A small image captioner, trained from scratch: adamw at rate 0.002.
Rows from block 5 of the image encoder of a small image captioner, named by matrix and row number. Rows with one number belong to one neuron. Each number is 128 + 24 x the weight over its row's rms, rounded and kept within 0 to 255. All counts start at 0. Numbers have three digits each.
After each neuron's rows are labels from the 100 images, of 14976, where the neuron reaches its highest value: "patch colour" is the nearest of a few named colours to the mean colour under the peak; "responds to" is what is common among them. Only what is clearly more common there than usual is listed. The data: rendered made-up planets. In brackets: how many of the 100, against the usual share in percent.
# fc1: MLP up (encoder.blocks.5.mlp.fc1.weight, 512x128), inputs 0-127
# fc2: MLP down (encoder.blocks.5.mlp.fc2.weight, 128x512, transposed), outputs 0-127

fc1.215:126161113084107100130157170119066112105117140100114135116131120128133127089142104096163094132144108124157155124130145180147144121116103128146122135121121137125148140119144133162115138150129094180149127084113112093157117130153154134136156116083103153148157145124149142114111078091110125054184158159112118134158160132145155140137150125108099141127137167134100104140171112161147150118119
fc2.215:164151134098133141114091156153067090085144145113128142113133108123146152092138111118110119138133140131140141134136095163100117112117132105117111137133120116084125103154126121138114148135048136109098127107077144105154171119151143201137140105161097127096107135164192134134137161124123130155152165128105137117113114125142100105171095120099111130146110113139147147113156132104083123136111
patch colour: brown (55 vs 9.4)
responds to: lava world (100 vs 14.7); glowing rim (86 vs 40.1)

fc1.507:094107147124155125173158104153129150127125105147113168177108105118129117127138123085141122137108101132143166166102165147112154077073118109168130134131120104118131150111124155154148083131124121135111142153126132133152118183118153134149148145095117164131105161141126164136145138112160156095088131123154138184119140142106132130113125144159090153109079094150131083158149092117141150133094
fc2.507:107142113156112161101165116131168143127085173122143115134139153153138139125119157119167142120130122173180138141118111140128137152101119096110140167091115104122144093136126139143134117107168167151119101100119169148151143154148155115082123135112102106129157097110112177121096136152142121131145200159161147120144146116126120137187118164164165107146154163109136135134106141159145114107101
patch colour: blue (72 vs 0.3)
responds to: ocean world (100 vs 14.4); rings (72 vs 33.7); full (51 vs 25.3)

fc1.5:156137147158144173144134148139080136147133113121087144154133125107112160156109093161135126158096111133120179127144139202102172126103140154123138104104133092112188142103115130089160085105124157137071136141113133107132119105127160171132115131120118143126149138128109142155168120151111102140131123122107180122115062148141115125117132107134114103086148108128109113092109113120158130115134
fc2.5:119125098177123139116138124118139124121118094126129121133122137139103140150136117090115141112141129119105166096104117122117120129117108106153112077097105104171105104123134153121152123132181133151108083101123142124102083157058109069120089185098113113124104129135072125119111130123120108113162147109139173118095172162140161147118145117089085134149150157121112113125157133112161131143161
patch colour: grey (100 vs 7)
responds to: cratered rock (100 vs 14.1); gibbous (51 vs 25.4)

fc1.310:108161133157155143161107143139086137113138083129122136151129143101172130100113100101113104142128094185126122132112176144110133128062095178128140128107081126133100161127097166149110100160126114115144117127080122120142138137115157119148134180129095150133171167132141132119136110136122087087148142140141136141102132140127100112126102119169135140111154164106116091104108091122120155171113
fc2.310:137161114138136117091187139099171152124121175099106151110094102090145110090120102134129120096117134137133164125115125124127149122104137128136104103116131155091128087139138137137111127102106157147156118119110140121094173123114148077129157101132139086171159122107149157148146149106154137121086174104133101130090144090129160124157170120138126151158109166098090116140066129105140136125137
patch colour: blue (45 vs 0.3)
responds to: ocean world (97 vs 14.4)

fc1.437:072121181144163132128118144163122111118104128109142125128100133114145126141096124135169106138106110141100113128134126127096149139113154162137149108106085080131137120098119166083114088112129147104093097157148144098140099121135106184117098144136100122157138168111070146127142104134084124137109162134150119149116097153164068169099135077144099136123111131127114134116090112135139139112138
fc2.437:143096140168108134099106142118115078113140103103160106146164142140149131086112090120144146132088103111091106174132145123095190190102145142144133126127100123126117090150115125093124135157099120092174099106151158115139146126127124148128133127126132087101093142123145084074152074096129105126125162129113150127099112126142159101119100142107150171126166123121132134150139128115108121133147
patch colour: grey (95 vs 7)
responds to: cratered rock (69 vs 14.1); gibbous (60 vs 25.4)

fc1.129:142165150106122104127175153144144139099136109148121133121126112143112112167150113143192098138133089129101117109096105178116179092146127120149124121094123092147161156098127194117179138097127171097096108164132136139126112144109105112129158144136128124155139131154129107138130155138104108149131145132114105189142110136124152160098143079156114095131117130104112080113124095141137126150106
fc2.129:141150114153100066158112154124125146066122149132123120120174131136136104121095160150068116140113121132137128130083109123115105130155113117129148142162137135162135136094123112104125112104160143136147180166139173159099117099115135095130134125171110157151126120162075119151117120129153107160134150161108106059161148106179116093108127123092111118111132131117124115139119123148116123090108
patch colour: grey (52 vs 7); brown (43 vs 9.4)
responds to: rings (100 vs 33.7); cracked ice world (37 vs 14.1)

fc1.289:114157136127148177147139119143110168114124086150081149175143145100117137127117122129125130180136090152138179134138146164084133108098100132151136140121115138098142164113137132135145117113123126144124136139124070166139131177085169132159123153094132162105110135144106166120126138146111128085133125121134142191134126153145171157143114159136110112118102124165090076149122119121167120144104
fc2.289:149150128141164116177135141131139131123084129138129116107168131142138137105139070115109139105113152131118177118132159128124102129147138154066129131133176132132116166126133110146146088116165115186141085122096105112107122118120113132109115134093098163140122139112081127092103149087111121107128173097120085149131167096173133127158175096102121159119137161148122091127153149140116109133142
patch colour: blue (29 vs 0.3)
responds to: ocean world (100 vs 14.4); gibbous (60 vs 25.4)

fc1.330:116116191167162170137127121189133144096129093139154121122111158163139173132127163123181114125124129135108163128101153139126096143126142090140147165106104080100139145145131152131129108091130132116095123118142115099150120156126123120143130157117084120176160153147101129127122099077077143145141152100131169129114137172109098156128119110164134090096144106141133143126137116149136158149140
fc2.330:159129094155101093093130109081133085099157152103123120150146111132144134113125134140135117149140135078092138159126084146130131140103146107135090093148129144142165160127127130116153114127113133087149115153098139099147192079152122114116160099115130132127143117129159086119180148137107150149100132169132140158093129126103146137086135148118169143115183134096137160157145108167127133094119
patch colour: grey (100 vs 7)
responds to: cratered rock (99 vs 14.1); gibbous (53 vs 25.4)

fc1.341:137159124099144144118121135131145144108154095124113116134099143113134146083084101107165136127100084115129132136118165153122154117114139168116118080087099109122139101091121145104115097133153147141121114117088137079150135118135124102157113194133114170172148136162137150155139083117110093096148138128170172151092120135123122166118135088109114122084149131108145130085108102159122124120094
fc2.341:174120116177076168163150135122142123158104132125124171111157132108115150146131134162147093143100150131152099113155115138129149117113115132153094129119144132130133145124055111135133125140123132141143112102139142185137157106083163168140133122124135146127087131160092125127144104128131184103142135122076167141160108106128148139154167143135161147148104110141126158151132107072137170105116
patch colour: brown (67 vs 9.4)
responds to: cratered rock (100 vs 14.1); half lit (57 vs 24.8)

fc1.84:092095115146164160134144123158114187137110079131133178174170112108137147107136144109145115156144120155124137097130112141087155083044125143157146147142102134113115121138129113125123150141128117135130116140112093139154139132104112090149120141096146138130134143144152177137121168119137132122114136126162155156093138189132121090157102141117112138104134140162111131125128109081123102087091
fc2.84:092138094172107126123110113213194144159104142114174116119152151117139099083086108132152149099075109154114152138110135144134126132099150135123135130142089142132117132133135128102140120140173152135161120122128131107095167117133094064125121149119084133117151099138090153145128135109144118125100164092167139122159152107145124162132129127111108124112108146122112112139094089107127121116148
patch colour: blue (95 vs 0.3)
responds to: ocean world (100 vs 14.4); full (52 vs 25.3)